A small audio frame classifier, trained from scratch: held-out accuracy 98%, 26041 training examples.
Rows from block 2, named by matrix and row number. Each number is 500 + 50 x the weight over its row's rms, rounded and kept within 0 to 999. All counts start at 0. Numbers have three digits each. After the name is the row's rms in percent of the matrix's.
# conv: width-5 conv (model.blocks.2.conv.weight, 128x128x5), inputs 0-15, a 5 kernel for each
conv.0 095:492459574488619542538584518447505447539564541565482559487555475494467498493456490508502548505553400474530556520578475453541417507438471422434600477421484434526505486559389548633551544400584496434541489471478515452463395498507559489416476447
conv.1 108:501455546550576494505434347490515527476537556466474480524495402523549590459463507542475489493548569543450522468472509512595493469460604498512538445588522522522532497462539517639557498506528489528541538530576553442517527564473529440539470513
conv.2 102:574482613460535486491460530478467518440484538513464596454489489604534541533464522489565578567550443451502513600442481427443466425435557432453396515390472489501512523558508448571488575588497501517523457482468526497576521569531561536462456575
conv.3 099:575542496532539513505570553459487522511574516483524510531556587586545395417568488422454517549489538474533525582497479501534459509477535569435440516510530527547593470439466536504435536562538442532485545470523528462485434487479547464508495482
conv.4 111:529545558474492425480507507582539453466494465467547501487530517516487555418537483538517565544432470547539513490495460588543482567427533406555482478486528525465530536549517504518552508474581500476540578430524494490400489559539458389538477496
conv.5 106:532414512516592549407449415452483466489520525527437517556528548528539442517553454467525415491541514590451499515477469514521359593420568479423385460533495465416422554480540512558503492427498545513576510442556560540470550609573520460449512505
conv.6 098:466519515492564506537325492523591545485446521481552492500547493538476481578515576544542479491541514469553530501562501419526500534559486501501515537414501462476466509588522637423511545537486553518435553434432572450484467431441456533546528545
conv.7 099:489429523536512441424510544434454584534468480515483510504490468586448530506489536488518505565497517453480479410622514515519486432510436516490468539540437492506414438451643474502584579417430486528435547527453457446473451422442461441503499488
conv.8 104:516548537496521451508411535514426370508340484515445574523408460514606474472488483495477573530430529564484465483530587580465437474565467467522498501447455489530557470391519528392479510573412509471493526449472547495563546460520440510462542536
conv.9 105:465374493529577500563505496574539530591506460466515484537493459475483616440537429539446451516503504567473472537531482556528476470393473418436540512467494562511451448400485529525560496428602419515472511508501483556521506512465568582497534471
conv.10 101:556533459477448513535432555523523478526534573406524525512515525388441538552477562405409507532586595489432572397450526518547534529466502494471480567490451538525617533537490544532501471600435529486525567593578486517538460570524544548502507499
conv.11 090:584469637511428598445498567481488479404453544511439462460543514507493546494551545497572521491468491480531569443548433499538465445503476459433531460613523598437556475403504531481454498510497517497574489591518558536520625574558551479476516435
conv.12 102:455531535392479572517442391489494533592522490509509499498501501514440515466421444473536440501441497506492508527490369445524523484473501465516355472525461553488522507569497448543421491484484476556499592556599485383481520501426537512604493585
conv.13 099:603539312473568517572503448470479527587518445453551414495533419456524440575539539458527435544497471461493543466426530475442491528361382584557484521506515526618392477453456495568471488532508478480575509568533483555522598479512438555546529487
conv.14 105:472580576513416446501440500518402445527384522463491494572506529530442493597576596532474472468419474472535542543486513507505536592571495582474463462447441476439548510484505534471498578512460513477461423442544483599577538542534435504411577516
conv.15 101:540528430434474460468404548504453452526549473511520493458582459473563464518545447550507389535499523548484469467572507531579431497497443460521596438530476569505564541440453537452473496453554515517473566501528504535475450474516479463488521520
conv.16 101:438521486434520545519447423522461449500340469558475499471542477519458518508437508570415478436414516501479513506545405523506520408479576495443512531503480540377485489463490643425551463473514548453617562460438433500553430403495536539459490461
conv.17 098:502459422524511522502489424503532426477536561484595606440489516465533535484499500502584511517450541470500540504435495551496434485423505472527518567555439494470488468529465553476491491487558552442440535465530457506399571570513520516427482395
conv.18 099:550436501609476546585501549558475443425453497463492489496478510475566478510498507462500411476530484434549486520508558580506468377511423530486507523435475493465500547441487528389531436475484465488450483498501501487485435445462546441519423483
conv.19 093:461575572417493484413510478522525455529454465517527440458489423528421524432466453436455501595487542517452495541479566518511518598467455530648468437527470543510491467527524501572523516560436494486521556483531436406509417497459513555534469580
conv.20 090:537525540434438529533427599532466489524517513486566484477427446455557500444418486468441457512465560611425445491488603464431602519573523458571526566461503513535445454507542553503464548593548559518565517486544480581505497477550482469487508562
conv.21 100:536559515434433470461451479421394406483410444495465468496484521524494551447510498483439400445561478465544572469519470472386435403419450425439466478459463468495481434490554456494456533531466471541461440464435485508514534514518422476449437504
conv.22 100:535430417549428492468636553447548556493469478452487377525554415471510542520561547443456528447522512492538506503550496548539540481448476580566431432456458542511559514507494480497505457541441522447477522546541541454404529437525480486448482489
conv.23 098:525537443521531543514508537444505526483481494581536495477499570524583519449423468429498536503455521521601477458531523567421469469463466463459525429441502469580512487455488474545486522475507460515502551470499482431393463539475488479547470511
conv.24 109:456543522456551464521531419574510498614555482493490523412509526462578506490529510541533555508534535496545476548599499488455519525505519501503559480550523544515419484482487585495466562580492545544596607472482485548527476386484492465469544583
conv.25 088:459416503494462539550518534592597522484535542518563545548533506455529530482465502395541603498486552503531577483503468545522523470458468487507483511503445535489494413539459408547435647443471476560516465478472542530477468487439439535483512532
conv.26 097:546477470463469434543454555449493497524417491474562519470492482513406511504484536534499543437486464427583489458513379576457482437580502460422537579455432514469556467540484453481575554534482482481419549660503527430465404520425511538532454520
conv.27 103:496495549468438527407509531425508499545406459499466488474487383464551573415516642466432540434508602470455476470519573432498516454501492536523484489503513501557526454455538510499463491550446486589573465511441550519425442470521490460541651541
conv.28 094:536550508491502551501445515583417535467474527501456471515551582555440451465571455512436464435466519523433516566519524509488457530430521508468436489520600492381546529443449581456377530436531438498433510502527530442446499431456449561483543515
conv.29 096:562470446452531507429516598514501474478530497563430493446527519544510450496494478449494535478575437511566433511509491512483372482520441468404525461498488428476502490528542512459439503422517566420400510537489534552457456459483459492530531497
conv.30 099:413477532535487458598525437381451483468454506452533511537515422427440502516576497482512512484498447550528455564497394514434540515535539540564530456506490429528534500521410505548523475529574545545533488534555548482448387462529465538592519506
conv.31 103:638535410484521523454562513538517555528595522480549544513440455454499468474562491509532482505459525465599512421572473565479576453549479578429519531558376542523478502445473593479517513520583525451596545569408459474501422427512589534389515488
conv.32 098:498528439466434526523472590465529569565521484540482450504439516616527485507545597423484463467505475565513545397587539496458399470542533466567548509372505560416475526459502505373489526475548503477452513518460512453497452535509496579437581542
conv.33 103:513482523497574472467482514472538514454510516515556486486471410635486497442573534432417488479525504510543446507559410576451409503562579472502489459518459531494533426533609534539413461480507550461503510483480588515442528520523472496527548528
conv.34 106:463443495509484519556481416488514530468502536476506449489547553485424506529488509516551497481565553443485523534453448520486536553534540496437466525493556415534660536506509456546524408484445482524422472540604517556469499547492478582464401504
conv.35 099:489492574526578493479441390443490470558494509504442538512459559520461458512513486488504474526485487470532501491506471542515409468428539432380485517633478500510525577485503511475471502486561504500463499501571566476465427441483505493344404431
conv.36 097:498528557455521467388540453559508531563534513559474587451546498502548468487533494550456546570560455507519551488548497508456447499456464574424458490515463494515558458449515574523426489510465529527500479496421519405470466503441534511448475395
conv.37 096:517415459541536539479484533483462578528423496508459527517451494445415463481556372458504482449534403477573540419585490600477446658537563480610563567474518539479536529490456479555529458501551504501468535497490573484467498471533452454485484572
conv.38 094:503467493531461530535459551472500521551553475535518563554519431486618465373561531595585475436444480511496482423425534539548512487452560446439532510560555496576502462438561585448501564489533561525547475522491527472520593517487460502421417536
conv.39 109:462404440458588491487543498491492555526551495546491432526535425550511407511535495401420528537522490544496479463499487540524565513514491561524547513491543486544393554550404428459466428607546520549509459583550542518454484445581478458523514508
conv.40 100:497459470495421478452469480633519474521550497478541555578469478532476510438575528422500532521526469501493505432487460433479446507650464420462625632601477496468513504554493438490494519525470528449455489573461483372428512446506570483473499547
conv.41 098:511493454484474467428530510493624457532457605480439520488384431571537508561635524485530494459529475418434586475541578571475359500396478572394636536591500536521533489486561442478539485479540504446422557526492560463481462500444560559427425460
conv.42 100:483465517524495522455519574508506531547418574441552450451531429445534483429501532588534570503493520505396486464534423458491421466386560454538419451531490511524548479555546409438507465566474474569544610401543486547479462486483441465550493513
conv.43 108:440446449582509527594471538520436572489557553477500474531503487436461457462442568543569585456482510524507519486507490472410540440564537549549443461420538493476487458522555555405454528522509480505514479393432488593588595548628566584541489564
conv.44 102:538438429458504530501434562499521485443462503467454476568460483444561483515595529476510511518473515511523501485437552455518507430487509517528467500491508489488480467472463535528436442473490554526487409504406526526453520562582512507434481515
conv.45 092:471405491518466633499499487512528542510517603484518451509524497477517473471556518550569476514436515577529458541523500505493542497514467490501454506472554469491521530486520490515637473562480427465520392422507572506443437476454483567494494468
conv.46 097:516483410435549457484549469467513536581489499483491490533517515388423494508456501528498595516498511500430502376471524445539637423475592474565492510510510541473487475496472464494512589515398514486470473515489497523461502490604517449468436471
conv.47 102:503509467532606515552471487450447467522481585536531428434525515510482553521499487535465590567442478523498480561517404562468576468501546447578456497584497484434519478463482586435504566533479498498491450436482560531445530447484448536451543485
conv.48 107:492525510479496497494674553515494549532488514524418544554546431658478465579564467487468539530482454564549492479488423529521432591575529526492545407517442577542474534572560502474559490499533590446495546531514448584496519594526457520517576558
conv.49 098:447422445544545513498464498546483544511456521560522470540555418523519599492498589479584503489471542575514519477459511539501515490485572532470415499466555530511465525489515390460476564462602424556484537532513510458529521536558439418552521484
conv.50 100:491564505522489434549511495631494482560545506496515461497491446577496516568554436541492528485448515508517527500552556484504461491427495463496485540424502514548450483529440580462474512540443455467549558460450482406522546423451471546499483523
conv.51 101:465523626548475527552484476506522540500640490527524528514517464523460528553535428394532547503498528552506541588487530522552511478461532494466464427550502554443477520532548600452537573508600470445567521381528485492493491411468460587466451468
conv.52 098:533450473532549512496530473454511563526545482531529452560543493539612475510510492465458440561577501530486404505531531591588456530452566505458469483539592451511517493530472435543504528517549443540536436565471559514486521475494527555436418508
conv.53 103:514459406469439510490529579543513580553416588496444531456516455509548496488532600521462485574540552541521533477513487507529553508518417564540489448481497548520426544522532464440547540536484488458549474506509531486456438490530550519424509517
conv.54 095:543531466438498484453482637588516561511501478526421457475494396430597504535540491564518508395557515570507494435614527440490577581566444483601575510467533593491519419571383531489589519503485554498502533512478564589535491566497476443462623473
conv.55 108:505437529548467534551445550498522550444522598540481457454469509469580474595560492506528527528503579477486535445495517495522676391562507591469389618442473504584504552586492613475525465501540502544521476473529496512512477507567463593447544520
conv.56 088:536543471463453403535443554478568503553434388498508449520582484516500528554515552459575414506495528481455477463578492417451469410467433480571441498464522505470484538565524586476548475542448513500482477505556629492510425437519495513531611601
conv.57 107:462394523484509477569473411527444466555459465517471533573443520466491522527449503500607475487448537509475565493450495579478550415403558539456412456522503506476505490523475482412451483555454455485498450400522559507558490385470516545454392412
conv.58 102:435509487515385487446452582475516391437376440477402464499532460535468521510513536475470502571447568450497538423561479503471469410494469537496532533492503429448541532423537521464560517557502511578489466521461594528461440502515509514499490468
conv.59 116:397409415450579532484557501496455501506490503531468535443588490490544552556462550489505461433476550397502509545546518490426470449589524563438425491470444444461461469452419483454469480423432457523472478407474461441424417436469473479434378539
conv.60 094:440596485521442490568440445470464445585386492484481507552490448581546451546599520460435473508401486472547520504461502504441440447330434470488425433502477563472474471482403522459517410488524429506488522397540424436581527410547477495531505558
conv.61 087:491484471419436438507511429428418498492477440587540457503491424482472456545464461438522497516501497469472536607486501544338429485444438431459576460529408435564483472436447501559444439530596542517465508448507555437469470451357418473485526542
conv.62 092:483464567449501571444380500463448618532541614478497511531489541593494434427462467508359506478479518481544476591500556535527548478486455562494513517486542517526544516508528535461542526511571521510466502569550441545519414498536441556484421494
conv.63 101:542557531543549510454448428463498500527533463485503576471479490440457553537442525539607588514492550515388506458469517479388450439513500454484474557494423484497542523510456525552506430456471514471526540532454467473623518507557598484478454540
conv.64 097:512520533545478561463520573450570363512432539487553471490490457514513555510551536503490500478493536582520600441510542495536548498487418538455507462469490479499559495537424469533483511496485422507411502486470562505471519479539446500508574486
conv.65 095:454541455415502489511531547482500455500547523456590477488419488476490488449521537523528549554531518448453502524545522522489465590427452521440538469474488448519571476493465493563522390427473449428610520478556481468473460517458526457485496433
conv.66 094:509479548524442540470446521440525558509479519550558519442478548480530453492518506502513457537505483494553394491578528466487484602538510398522614433378513493493506479581535447421553536483491446485507501515512408490484467508524437444522550407
conv.67 097:602429474485531507577400379427531471465504530417481478399469525448441489519474415497502586491498511442537554493502518527504484484522542572503493519450543499479460494481484436459444505396493420501520485442422442425444595457451529451566439452
conv.68 097:466519511405526469483526565486423520513471385469474574580490511508540524480496507595518504502355490547484479521506501460533433461486478528457473484516530422504450396446540535424452481448509465457535476445486465430468497494414574405520520484
conv.69 101:509508404380431464528593464551509529502596537471469499479533498451450509512496580563508533470502463571517540425403460573533470571484490492578533522580579518437520525530489428497475496499531512530572533382551491523461475591541533562563525479
conv.70 107:537480491438538548515434483513466530545605492544454405500556483455547523566505476529576509520571532463521473599509458485602535486477411527548459451414484513451397408446461484541504505462516545490510480555360368409498506544495491491536522565
conv.71 117:520464391477482530558508497517532478519494466467568430538429576505533563498480579461470502513458501509567558486500513502510512531524468509512550411463501453397518519494513508494503508455541565464459525426507550466423462553573519473508519518
conv.72 100:436464463615542455472465590545578535519467458506458417452489419466480528494470472564537540504482521503572468470524543498505533447512475555567473513389541512456471601467563618528501446499520574473532462573486512442497490647567491562449575568
conv.73 108:478523510478509472566580465530508516485605541489557548468523545550528518460422432509533625503479461505594541551476559508526495491447493488485481407460420543522475412477487490508502407492457478452550450429351473453477540470509474552564447404
conv.74 111:517524592589548536493514444490552434483525563641559511475416405517445415510472473528478512522472491501497459528470539521551544422512549576522521424475535450402523569515524469502580523520504437472518477486561509435496440478557490501469476455
conv.75 100:494611556569479509496532463488457530537482588594492526456491491443435487553468546517498456571402403495502512529454472443409484466379439512570505412504453530534463553542486562573471485474487459538486498574523453496427442528559419397557441506
conv.76 101:413448399475437554542499517464529441427458553470561513478501486394504478464483484480421508486517538465533512571493395468557487476497528499460512497527570470559461525509528404548522591476526478502520542542534343554392461403508511477477532438
conv.77 098:572558389523611561507477435437485497485570590540612502468449534446521428486536416384475511516486532507442436532669551565534533573579494592495535528431513476537520511495558381441462613441440520492517488540477555531445532514525459437492447546
conv.78 096:494485491421468491469513554503530534516601463431517540512530594455527500515543493458499496440501549477416649529401422479579551419441566378495412583499587439530516452475575476501414555468498512479487518493512572434464530568479563481479350456
conv.79 095:524499430401512455461549560543592555463505473551524528486463547567551505529443458441428486471539556563512491509559464475485519540446470428467453450507467550532511490490511425509495402523541502513463454504549530549471433456591484533557496618
conv.80 087:492565451493506418473365525454513496519488508512481462445505449395487367539552433489523411475506496546570470522498470516503382491566441429442464333503487435529462394484508484531600497505491421536411513480538479458560616622516452563486451497
conv.81 098:520470492518493590482432433550564559522530489434486514471548557491565479490467542541466477516538473389588541466489506572516490443463451466522535531536610511504517479429563528552445562461492543491494433499464514625485544559514496450423448481
conv.82 109:545432443553489500530491483447540475532517575484446503518492532499537517521554514580536467533593510513510514599422527541518419555569622534439530510529544494405516511463539426456561482539512586520615403464530522545480521462564436491543542526
conv.83 108:541534492478523527434446450528519533524582628519536568469490478473531592503478559520485505389500450498469547507394517478499524501482580546515482468481518478564522511474590523574543427463427466500518472475499494643570596557546534401436387449
conv.84 090:600459490468469506529430513473577486501437508449463488472505438421474505512487472488490414627495453415479557577489488392557469473444525478362448476489475551447569561601486521524534512562436602495557527472497517493472560539591451512548517530
conv.85 107:511447570561591479504455532531529459508507528522505502495517485421404502542435502511501548508543524496505552470431500514564483570449494615479452479522480506476475491457516503451551578502477499516502506474546528444489537642548512464535455498
conv.86 099:492486455505516530509507395468535587546559506518547569490459462465540606530477479588551495490512526474527569541379561396543545489456566578447437503552521485429567515379578484505486483454464560498496452551519436391496555640595570502512461504
conv.87 099:480498542580452484479538433488600515486548574461436574470520464526482553500486535480533517572512459551400491367489590490538450459417436520486532485566530543528496525452555493535531520420531468492446535529551478546559572593472443414386454445
conv.88 102:499448466592547410563504523593482438561507454544420557517520544494469540502442498597581513530464570538504533437437454617503473446525573526548482548508452473497499542579436466559473471504504496476525394565505468535600490433516566566514433532
conv.89 093:452500572494436393449495409531485523527450550475532445569530481476458502542533527581554473455417497479546540507529475553404336429549514504573447486490478505475439492497413534491556533447512465528496518386557461491492553524567567494466537545
conv.90 087:563433569499504460550441396483463446481397484500475554386432576554439508483423504492473488469476570536504480508500494528415377364491457508451486564546477489409520603594539515466422441479573556449507491471509481416551577368454630482449546518
conv.91 094:573503471470420497521483501474511370553465542552498447534531508444552532435501466421477672501589496448561538515488537460566424411398546564501527519480547468534515484524494486442509461501542489399518542509349480420495499541504489502483538595
conv.92 092:504431490464525372551536494521491500521480492455460549483565596500468511601543475535604566467537656527508505566520478486565508480447472505534441448522596482375489435509534565421451499570499478509422517523435441463454423423419447523470561528
conv.93 101:522484449455454517494455514477499460573548499488588500503484536515517467516476573502553543534583539527513326528549489586510482466479514488510554545471521478536506479506432444489518500417516476519451495432440582502502499563518476490480574505
conv.94 094:447467415474439468488510402423409471466530485478440565505553542521488471504477410436458483543488617474523508512463402452407498473419507458520468592523404568539481510411466482539547454521530422421543530473491568464462506492382464576489430390
conv.95 100:509454586481458490461544455501540451610471480524519484475564508537512427515555527522598546504449479522502539497568512593476519528527540467515599492542492608493473444457490491480483400527612507458437488439466448518510491499543499459605525484
conv.96 097:433560523540478527487507598500534499515499501558539541575495462502453458457489470493527537550446523538485570452564547584440455536640525407448599477487455487508520510522456549478613498635498527481495564470420530503547533433573490495455562471
conv.97 103:472559484486552495489527515481475444567427535536476487485454503600472509538426562538512510515418535536506518522517520526356444536560495525575509514495440498547477497533441563560549418521601508452473487475504534543505442514539465482590529506
conv.98 104:578433480547499484497490510534567534441479495491512506482533427566527461495564605465563435512449580440495548524500535575481563406530531535440481546485427476496554511507509534485462400596515521584477398610505567563578440499563464536501478462
conv.99 093:492539533471544527542567465551508475511470562438550505428478399541575482455451426566434556562509405363473444584587558477491400480544479453480437435498526490521478431560544539465498482421483470460572459500473443538489507595565494514505414460
conv.100 097:539634413559463558548539515430521515475456444520501435559549584506499417499525391479486503521498502463456645514547477555458487417438453472414444486509452537480522579507449541344546452427444431568568537467539597413455493517485530461449450487
conv.101 103:437430495550532485563483479438516483485420484548512501493467527505471576565542430391404539590581430432555435545440550541521518557464537512537539460454542403410463533504538517457596578464576451511569549484483524520412530461516489566549431428
conv.102 103:543589596520460505517605390485512516474591452470542529570524524492498550487547505525527520480580478504492530576532556505520425511465462529469481481477477513567499453519496439658390529464417435507475554498508577480528494473332542512542476406
conv.103 105:539672408343556505510512512473544633522548459503481451497523539491464500629566517510479545520513453545483490453524479581429516590465526543577516481550461602540486533506521558471559472538477517528518578573464493534528436519479519499490506446
conv.104 102:450542520504512500482475522525555489459531508576528508475446496517525540460606538485482483537601479504449426452511484501552452455512515587498436481515526470462557611498569430543440534485550574535490547541574528450418526503435505469500432499
conv.105 110:494370471492479532514568506527446555438443502553539539505528521559516567453558524495518495491422573517496475507529526526591485457485516500412420540493531447528574594461604360563497548436448427492449455522511563518482424488515505486562486498
conv.106 102:394421537639514506488540582549526436464452543529507556465448554497526485526501490514563452513551514531506442539508578513478435448572569489507512564449448529489565553462474522583517470460474461477555500508552529492464468487587509475472570620
conv.107 097:519492432466534525580441527630423508483505591536462522461523606450496523528564488555466479489538532526511510540493547545491542414489604505443472533558526512391551539593472423496539525489427446512490460495513497456506513539568461450420537579
conv.108 102:505455602594535605434417551481448501495546546612566523530409511554522365485511491614579494459470503529500563444531533489571469505587565433532480526625467459524462527483524516442543565476488532507478561466530637484507559514489524506409430464
conv.109 101:572402525579569602482545472480591520494467453409541486458484517481574535411504505469589577451505581513481496483544550528514540448440438610532573500527469485544378500472525528525496501472529528492489459518500472516547564513528517509359402491
conv.110 093:468442507462467541467486472473468566464400525558576509548465470523460520559464536611572532551358524499452496446484548548441474419408450528522426475569516435409378547519571495455519477594476385497585579557496523480451427454438443490509476531
conv.111 099:515512516491460500432525571479499452487403494563507472524453494438533589477424503439577465532481392529520543540533471490494364521448608461516567488483496509449505536549445418528513513378596542483486516471515628527485443529468461534475540519
conv.112 109:622430560474521530527574426458465586460573543466474436474528507476470579630457464577534477442411439576573518566560458505561557500382404640621474366490579569433486535466497409556523528505517519475554523422390447543512564611473482500556516461
conv.113 089:532486487489473424423532533456493580488516510462500450482579453528540494444467547475541505494454509521622554365545515493482386568624523566422500505504465409514497561501513515477567495425583563516456568502463466476565573561567466517489568489
conv.114 101:524527475505439462498465442440468562531539472445518444431377588488440547484552464554457384534580538463512468438435537521547477534550522505577464429417492539465497513497505576492495547497489436541554539512490449537555524450460482469464518547
conv.115 110:481482516624573499530455492433504447438440518531496494501514451499464449396412475421404534523505569475516526508496480553516477495440528474504541505465483511495440571507578536558498600565514463425498493533524579430409449470509442526427533474
conv.116 100:505499485519535475557552479509510519472570471477421509484519513540536561428446490494463548525444489550495565581437552461520541511459492357455475489473487494481453418483523397419421513540578454531540439416485501522456622523495497565557520597
conv.117 100:421427481464523460553440457474477464488473477465468562430543462477669565409485465478507547491354429519526509544497504496491448455479513492472462515452441491422500600534469574528473474449506504568502439428484457410522560488398449572612568517
conv.118 092:569509571426551443442545482529519468499486471542570516437507445428412480432503466517488515451570427470470496496472513502460343520471453477477578538503528518600428438553540438464478421472447486456437532524489551517398490475505493511494528548
conv.119 089:526448516533467537475480453561466517506445484576584571477481474469560459578464510442441384580518492487538518563478539560532510586471515486460463478479509514457498480524564517503413610464583523557527482472463512442477386516475458547500505517
conv.120 113:496522562452557521506546491519534447585439575462433465453520470509520503577515539565479474505481425385433466508526448483572606501596471442482570522513490567483469404475435602474595505550358548466482524542399388465522447520539511485480489483
conv.121 099:443575388421425407493529533528487507485428494540447483491472473587477479517507474523529474459429499498488512520439435571548453487533496514543480474546500531517398558483454652421570509524422510464543501489470486500450416571577585502469507590
conv.122 100:487471465464468534551467508476511403499515448421529453454509476498430463549472443524519582520417512435495475522642575479456591475463561549553469534431522593556462476492445470435486491497472585528568540522458507439440523385379431477509608520
conv.123 098:542473582490511499489538550523491525509511504500561605479463464423506432524457535417437450501518541507457588442400551497532546534481565458545509537483507491557566550503532459510600528520498488490548538565470570554446544452488460520511511524
conv.124 099:548477622530548440465559554439359560523438480488530552525417401418562559519482538491572539463425475447534507466643518466445528573548395490534494457483526548613549485483454498566513469567545475412468547561516490527586497653441475414449534503
conv.125 102:628446482505570492525505469435500548574643585456528519559452521504508579530440511581546501518467517555505530534418407546542491413499437446493464507503473497517443476504560502443605516508583520555480450463460540501471473576547427504571514499
conv.126 103:521557426543526478576519529471530468543539554477490563555476517462465555562508546542552647515435539536534450610470548486464513443485438528502466493534527490498590508548489652499531460500554465458569541468466531453565636505459463528558490412
conv.127 099:525520456433473545433462548556554521567508494475432494523446435574579596427458585673468484474475518457493493541542513530451504508598539527465545513518479477516560552546449544540465475435513487596435478483540512560504374446490503495499522468